config.toml
model = "model that predicts nearness at each pixel"
train_examples = 36250
norm_position = "pre"
inner_norm = false
learning_rate = 0.0022
one_sided = false
epochs = 80.5
adamw_weight_decay_other_params = 0.01
Rows from block 10 of a small model that predicts nearness at each pixel, named by matrix and row number. Rows with one number belong to one neuron. Each number is 50 + 10 x the weight over its row's rms, rounded and kept within 0 to 99. All counts start at 0. After the name is the row's rms in percent of the matrix's.
Before each neuron's rows are labels from the 100 images, of 14848, where the neuron reaches its highest value: "peak on" is the class under the peak. Only what is clearly more common there than usual is listed. The data: rendered dice on a table.
# fc1: MLP up (model.blocks.10.mlp.fc1.weight, 768x128), inputs 0-127
# fc2: MLP down (model.blocks.10.mlp.fc2.weight, 128x768, transposed), outputs 0-127

peak on: die with six on top
fc1.623 065:51 49 48 42 34 39 61 56 68 64 47 42 64 48 41 70 33 64 54 58 46 38 44 53 41 60 64 46 57 45 47 48 57 55 38 64 40 59 38 52 40 33 62 45 53 69 33 60 50 51 51 53 54 44 39 46 50 48 36 45 66 32 41 38 38 41 46 65 35 45 49 56 62 30 67 54 44 49 64 44 38 40 46 72 37 38 46 53 49 77 52 64 38 51 45 67 49 50 46 68 48 51 50 50 60 58 46 29 53 48 41 51 50 48 53 55 48 74 56 52 48 44 55 54 55 41 42 45
fc2.623 093:40 51 48 51 46 53 34 54 35 47 46 57 46 43 57 42 54 25 48 47 54 42 53 43 44 42 38 52 53 52 49 48 44 56 40 38 53 65 71 56 43 63 59 32 50 47 60 51 66 52 50 54 49 55 60 41 56 30 45 55 36 64 48 45 42 57 50 39 39 56 57 71 28 45 54 62 57 51 53 58 42 68 55 42 51 83 35 48 47 56 62 55 51 26 48 36 47 61 51 54 59 40 46 43 29 55 55 54 62 60 51 48 58 41 43 37 65 38 33 72 46 45 37 54 59 60 52 65

peak on: die with six on top
fc1.253 122:47 55 45 56 33 57 56 39 43 42 56 54 32 59 45 53 55 62 54 37 46 54 58 38 52 48 44 61 47 63 52 51 52 49 37 59 63 50 48 29 36 31 37 33 52 53 47 61 49 69 53 48 54 68 41 55 55 39 41 52 48 49 50 62 57 52 60 48 65 59 53 65 56 31 45 64 60 22 41 41 50 63 58 67 53 47 66 53 60 48 69 31 45 57 56 53 38 32 51 41 49 57 51 71 39 52 40 39 41 47 33 41 67 62 64 47 58 46 54 40 43 56 35 40 49 61 58 57
fc2.253 081:55 49 55 56 52 59 53 42 34 46 32 56 85 50 52 51 41 58 60 63 60 44 54 60 68 43 41 60 46 62 50 47 54 54 49 35 52 42 38 60 62 46 71 58 64 50 58 63 49 36 61 54 56 44 57 47 44 54 68 42 65 67 60 45 32 47 55 50 42 43 51 43 47 58 37 43 41 59 57 46 44 46 26 53 47 46 34 57 42 37 51 37 69 54 59 59 41 46 49 53 56 60 48 28 41 65 40 64 40 47 53 36 57 51 44 50 43 42 33 45 64 41 45 56 43 26 52 56

peak on: die with six on top
fc1.376 193:44 59 38 51 35 58 44 57 61 70 62 58 48 31 49 57 40 55 53 38 45 38 62 61 74 43 42 52 31 65 40 56 53 43 57 51 62 46 48 62 50 62 46 62 46 45 45 62 50 63 42 62 50 53 43 42 49 47 42 59 49 65 66 71 62 52 43 48 42 55 60 51 50 37 60 68 41 65 55 37 47 59 60 58 50 54 47 46 34 59 52 61 37 36 53 44 48 33 43 64 32 46 43 47 49 52 40 42 29 45 46 49 49 48 35 40 38 56 39 69 40 70 50 52 57 36 43 30
fc2.376 196:51 49 51 43 51 38 56 50 17 65 77 61 52 50 40 41 40 36 43 62 45 48 51 47 25 54 63 50 51 47 63 50 47 38 50 39 32 53 61 45 54 35 67 66 49 42 61 33 59 42 53 40 48 64 56 42 55 46 52 49 47 37 64 47 32 44 55 52 47 55 56 57 55 33 50 60 55 54 55 53 55 36 54 66 66 55 44 55 49 36 45 34 56 56 33 40 52 65 35 49 49 30 57 54 59 59 44 44 66 54 73 63 55 45 46 54 52 55 59 40 68 52 50 45 52 39 55 47

peak on: die with four on top
fc1.374 073:28 64 52 40 42 44 54 55 61 48 70 45 41 61 48 57 50 55 58 54 45 47 58 56 48 54 42 38 61 58 49 37 49 38 63 45 60 63 47 62 38 60 69 69 41 60 74 45 41 58 43 43 74 44 52 40 48 46 50 54 57 49 53 47 37 42 49 70 63 65 46 38 42 48 48 45 47 60 55 54 45 36 58 61 44 74 45 46 35 58 50 50 27 44 44 46 46 51 48 42 45 41 59 44 47 59 44 48 40 54 33 57 26 58 53 44 49 56 40 51 46 37 76 50 41 45 71 57
fc2.374 087:35 38 41 62 62 48 45 51 39 44 49 50 48 48 46 59 59 52 58 62 48 46 65 46 50 45 49 56 41 36 37 34 56 54 43 51 46 55 63 49 40 64 64 24 53 58 52 35 56 28 56 59 47 56 53 54 59 42 46 31 66 51 47 46 46 54 47 26 41 42 49 53 63 37 63 52 46 52 65 62 72 51 52 42 58 52 45 50 45 34 40 55 63 40 50 57 58 44 58 49 42 51 47 62 36 54 36 47 67 48 53 45 58 40 55 50 57 39 56 28 58 64 66 43 83 57 34 54

peak on: die with five on top
fc1.711 175:67 61 54 40 45 37 47 57 54 60 52 50 50 43 51 49 45 59 60 51 61 53 51 55 59 52 44 45 50 62 30 36 35 47 59 39 52 55 37 35 55 63 60 63 53 51 54 47 64 48 37 44 55 53 36 51 40 32 38 62 71 64 60 47 57 48 66 55 58 52 34 52 32 31 53 32 50 66 60 53 50 50 60 63 53 47 47 58 49 58 48 63 52 68 43 44 38 40 49 61 39 58 74 39 61 48 48 55 39 62 30 45 52 58 52 57 30 28 33 48 55 58 55 50 37 30 53 43
fc2.711 201:45 48 56 62 49 35 43 59 53 39 65 31 64 45 40 66 52 55 42 41 55 58 50 48 41 55 55 54 50 48 32 33 50 59 52 29 44 47 64 45 55 52 62 39 56 63 59 28 65 65 45 62 51 48 61 56 44 47 55 34 44 60 59 58 65 46 36 37 43 51 59 53 36 50 69 46 46 59 39 50 52 47 65 41 63 45 59 45 51 37 44 55 56 54 39 50 48 30 55 51 33 66 33 60 42 38 53 56 64 59 41 40 48 36 61 56 36 43 60 36 46 49 69 55 69 53 40 36

peak on: die with six on top
fc1.552 073:37 57 37 48 52 61 63 37 55 60 48 49 56 71 36 52 44 46 49 35 42 41 42 60 57 76 44 42 47 55 69 66 52 55 61 65 39 48 57 57 33 58 52 51 69 36 52 66 66 41 47 31 67 50 53 47 49 50 49 58 57 48 44 51 55 55 47 54 50 40 37 61 58 32 62 53 57 46 58 39 48 35 50 65 44 43 56 45 34 49 44 67 41 67 44 42 64 36 36 48 34 42 45 41 64 56 52 29 39 59 50 52 47 48 64 55 53 48 52 51 54 61 33 57 29 44 39 52
fc2.552 101:78 49 63 65 49 56 46 63 53 46 52 49 39 31 54 42 60 57 63 67 47 44 55 54 44 43 62 50 30 34 57 52 64 39 43 28 38 40 42 40 63 47 53 57 40 48 68 58 44 83 59 59 39 47 47 37 64 58 43 41 38 46 45 54 50 57 43 35 37 63 54 44 42 60 49 46 37 70 38 53 72 48 55 49 51 55 35 56 48 53 58 50 46 44 62 53 28 55 47 52 50 48 62 55 49 44 61 63 56 50 46 49 47 36 38 44 43 65 54 61 49 47 55 41 58 62 53 57

peak on: die with one on top
fc1.635 215:26 52 59 55 41 42 51 51 45 54 22 32 52 43 46 39 53 54 51 41 41 47 70 46 68 56 54 53 55 54 46 45 72 60 60 63 60 37 60 43 42 51 48 60 63 42 37 31 50 56 58 36 50 52 64 56 41 46 55 41 57 44 54 46 31 37 45 44 47 40 56 61 66 41 60 73 50 57 55 47 61 63 53 42 41 37 54 37 46 49 43 58 64 37 47 75 45 68 54 47 44 39 50 60 55 51 44 64 49 44 48 52 67 63 51 48 49 56 59 44 55 65 52 36 45 29 36 53
fc2.635 156:59 50 34 62 39 36 36 48 52 44 49 63 40 63 54 50 35 48 52 56 44 28 50 52 39 46 45 50 60 54 43 45 55 55 54 25 39 58 65 58 52 46 62 47 54 54 54 53 39 20 50 52 51 53 50 57 68 47 45 55 50 47 32 46 46 52 36 30 57 54 38 68 30 52 49 44 55 43 60 66 64 53 59 71 66 37 38 55 61 48 55 53 59 46 60 45 63 42 48 59 74 48 65 56 51 33 44 54 47 55 56 39 47 45 59 64 42 47 48 49 60 22 56 44 59 44 57 51

peak on: die with six on top
fc1.235 044:59 70 37 47 52 50 40 66 68 52 45 63 79 52 36 30 53 45 61 41 49 50 56 48 66 39 49 42 48 65 46 62 37 43 49 60 57 48 60 43 56 38 46 58 47 63 30 49 60 63 49 47 48 56 44 60 53 48 36 63 62 46 52 54 35 58 33 44 74 69 43 35 53 48 54 49 48 53 52 49 50 51 48 46 65 40 48 43 53 63 49 65 52 54 30 57 48 47 62 45 74 39 62 49 49 42 32 22 50 43 42 46 46 38 48 42 43 50 55 51 46 53 45 59 58 69 58 56
fc2.235 035:41 37 63 55 44 44 57 40 44 49 45 30 47 49 56 56 49 74 54 53 60 48 54 49 48 37 40 47 43 31 69 39 58 44 61 69 51 52 34 52 55 51 69 59 38 38 74 58 48 49 56 45 49 42 50 50 36 47 53 42 46 49 59 60 44 55 74 58 23 35 51 68 37 39 54 60 40 44 47 68 53 56 56 60 50 57 48 48 55 42 78 40 40 37 53 50 40 58 41 58 34 39 32 57 50 54 59 46 59 56 54 51 50 61 40 50 57 51 42 62 50 52 51 38 38 44 31 47

peak on: die with six on top
fc1.692 059:61 49 47 58 59 60 28 66 50 67 61 50 45 56 43 40 47 49 55 48 55 54 67 43 59 41 47 58 50 45 50 56 38 44 53 21 32 48 57 38 53 63 64 59 30 50 42 45 40 72 53 50 67 63 60 43 43 65 44 45 42 53 67 65 36 45 35 62 71 44 39 42 53 59 38 54 55 62 44 38 35 52 53 39 55 34 57 40 47 42 53 53 59 30 57 66 48 51 49 49 44 46 58 61 37 40 48 50 45 46 54 57 61 45 54 37 42 62 44 51 33 54 57 67 47 55 54 34
fc2.692 068:51 52 54 46 40 38 81 46 51 47 49 51 55 60 46 50 50 67 45 59 54 63 38 52 44 57 39 48 46 57 68 59 57 35 45 59 58 63 34 40 29 42 43 48 47 63 40 59 46 37 33 37 39 52 44 59 41 41 29 47 47 63 62 56 49 65 57 55 38 41 56 50 54 36 55 37 49 52 76 62 48 49 41 72 56 51 50 55 55 42 37 62 44 58 44 34 50 55 39 50 68 54 53 43 54 66 39 45 34 37 49 35 48 74 42 68 53 53 60 44 59 56 38 43 50 45 46 49

peak on: die with six on top
fc1.361 045:45 63 51 38 42 39 52 70 64 36 45 68 57 72 49 58 39 55 36 52 38 43 51 30 69 37 46 54 45 34 45 57 58 34 41 47 49 65 47 39 46 48 52 35 48 58 32 42 60 57 49 39 43 46 54 50 65 69 67 37 55 55 52 36 59 39 60 46 38 40 50 32 67 66 38 56 41 43 51 41 49 66 54 51 53 61 63 61 44 39 57 36 37 57 48 63 54 52 54 53 58 57 57 59 59 45 55 51 58 35 49 31 63 50 37 48 38 45 40 51 49 47 40 49 35 39 46 40
fc2.361 050:60 45 50 58 57 56 59 41 40 68 51 45 33 42 32 47 56 53 65 66 48 54 56 66 48 63 45 47 48 59 43 39 34 58 65 67 58 55 56 44 54 48 33 56 42 52 61 50 39 41 53 32 55 44 25 51 46 29 34 64 60 54 60 43 31 30 42 52 62 65 42 62 65 48 55 36 57 57 53 52 38 39 54 48 37 34 57 52 54 60 42 58 74 38 53 55 40 41 44 59 48 54 52 49 27 61 38 44 57 60 40 49 39 53 47 55 45 57 60 45 62 54 45 51 58 64 56 47

peak on: die with five on top; die with six on top
fc1.201 206:53 52 35 52 46 45 50 46 59 59 47 68 59 26 40 47 40 55 63 53 64 52 46 31 59 43 45 50 49 50 56 56 31 50 39 46 57 45 64 49 56 53 46 74 36 49 46 43 56 35 53 63 48 65 26 53 28 59 69 31 77 58 52 64 58 48 59 58 49 59 42 61 60 66 37 49 61 40 50 67 31 49 55 58 46 36 57 48 48 45 46 60 38 58 59 55 50 42 65 47 54 42 43 28 48 60 47 46 54 48 41 61 44 46 49 45 47 54 38 46 58 46 40 47 58 44 42 31
fc2.201 194:54 57 41 54 51 46 50 59 52 44 33 53 40 51 54 64 53 51 28 54 57 20 71 57 52 50 48 52 51 65 39 39 59 57 49 38 54 60 55 58 42 40 61 40 46 53 47 38 52 53 47 73 63 42 34 66 44 48 36 53 43 72 47 41 59 44 60 36 53 34 51 52 50 47 38 58 50 50 45 48 56 63 45 42 54 44 54 33 61 39 64 46 45 48 46 57 58 28 61 39 53 38 47 68 48 53 55 57 32 50 71 79 66 47 47 55 43 46 47 65 55 45 38 39 53 53 50 37

peak on: die with one on top
fc1.452 164:26 63 50 64 57 51 51 45 44 49 37 52 47 64 34 50 44 63 57 39 51 61 54 60 58 54 43 41 63 24 21 30 58 70 54 54 56 61 55 49 48 38 28 45 47 56 43 53 66 52 63 56 51 53 28 57 56 35 47 47 47 55 44 44 45 42 49 51 54 49 64 75 36 50 38 48 53 54 44 57 61 61 58 40 43 52 53 50 60 56 37 49 63 54 40 57 43 59 35 50 37 55 42 59 31 49 46 40 57 56 55 43 39 61 50 46 46 42 47 51 47 73 49 54 49 25 56 51
fc2.452 175:47 47 42 53 46 53 36 55 61 38 42 50 47 63 53 62 50 45 32 66 60 59 47 61 39 51 46 41 37 59 31 63 37 49 61 39 68 30 53 63 52 53 60 49 47 55 44 51 57 35 52 55 62 49 60 65 49 36 58 41 52 70 56 55 40 51 32 35 44 67 45 27 59 47 60 56 70 40 38 38 35 46 52 50 38 47 76 61 36 40 56 40 65 52 55 54 45 45 57 62 40 46 48 33 45 39 43 56 52 64 48 54 53 33 55 53 56 57 63 46 44 48 54 48 73 51 38 50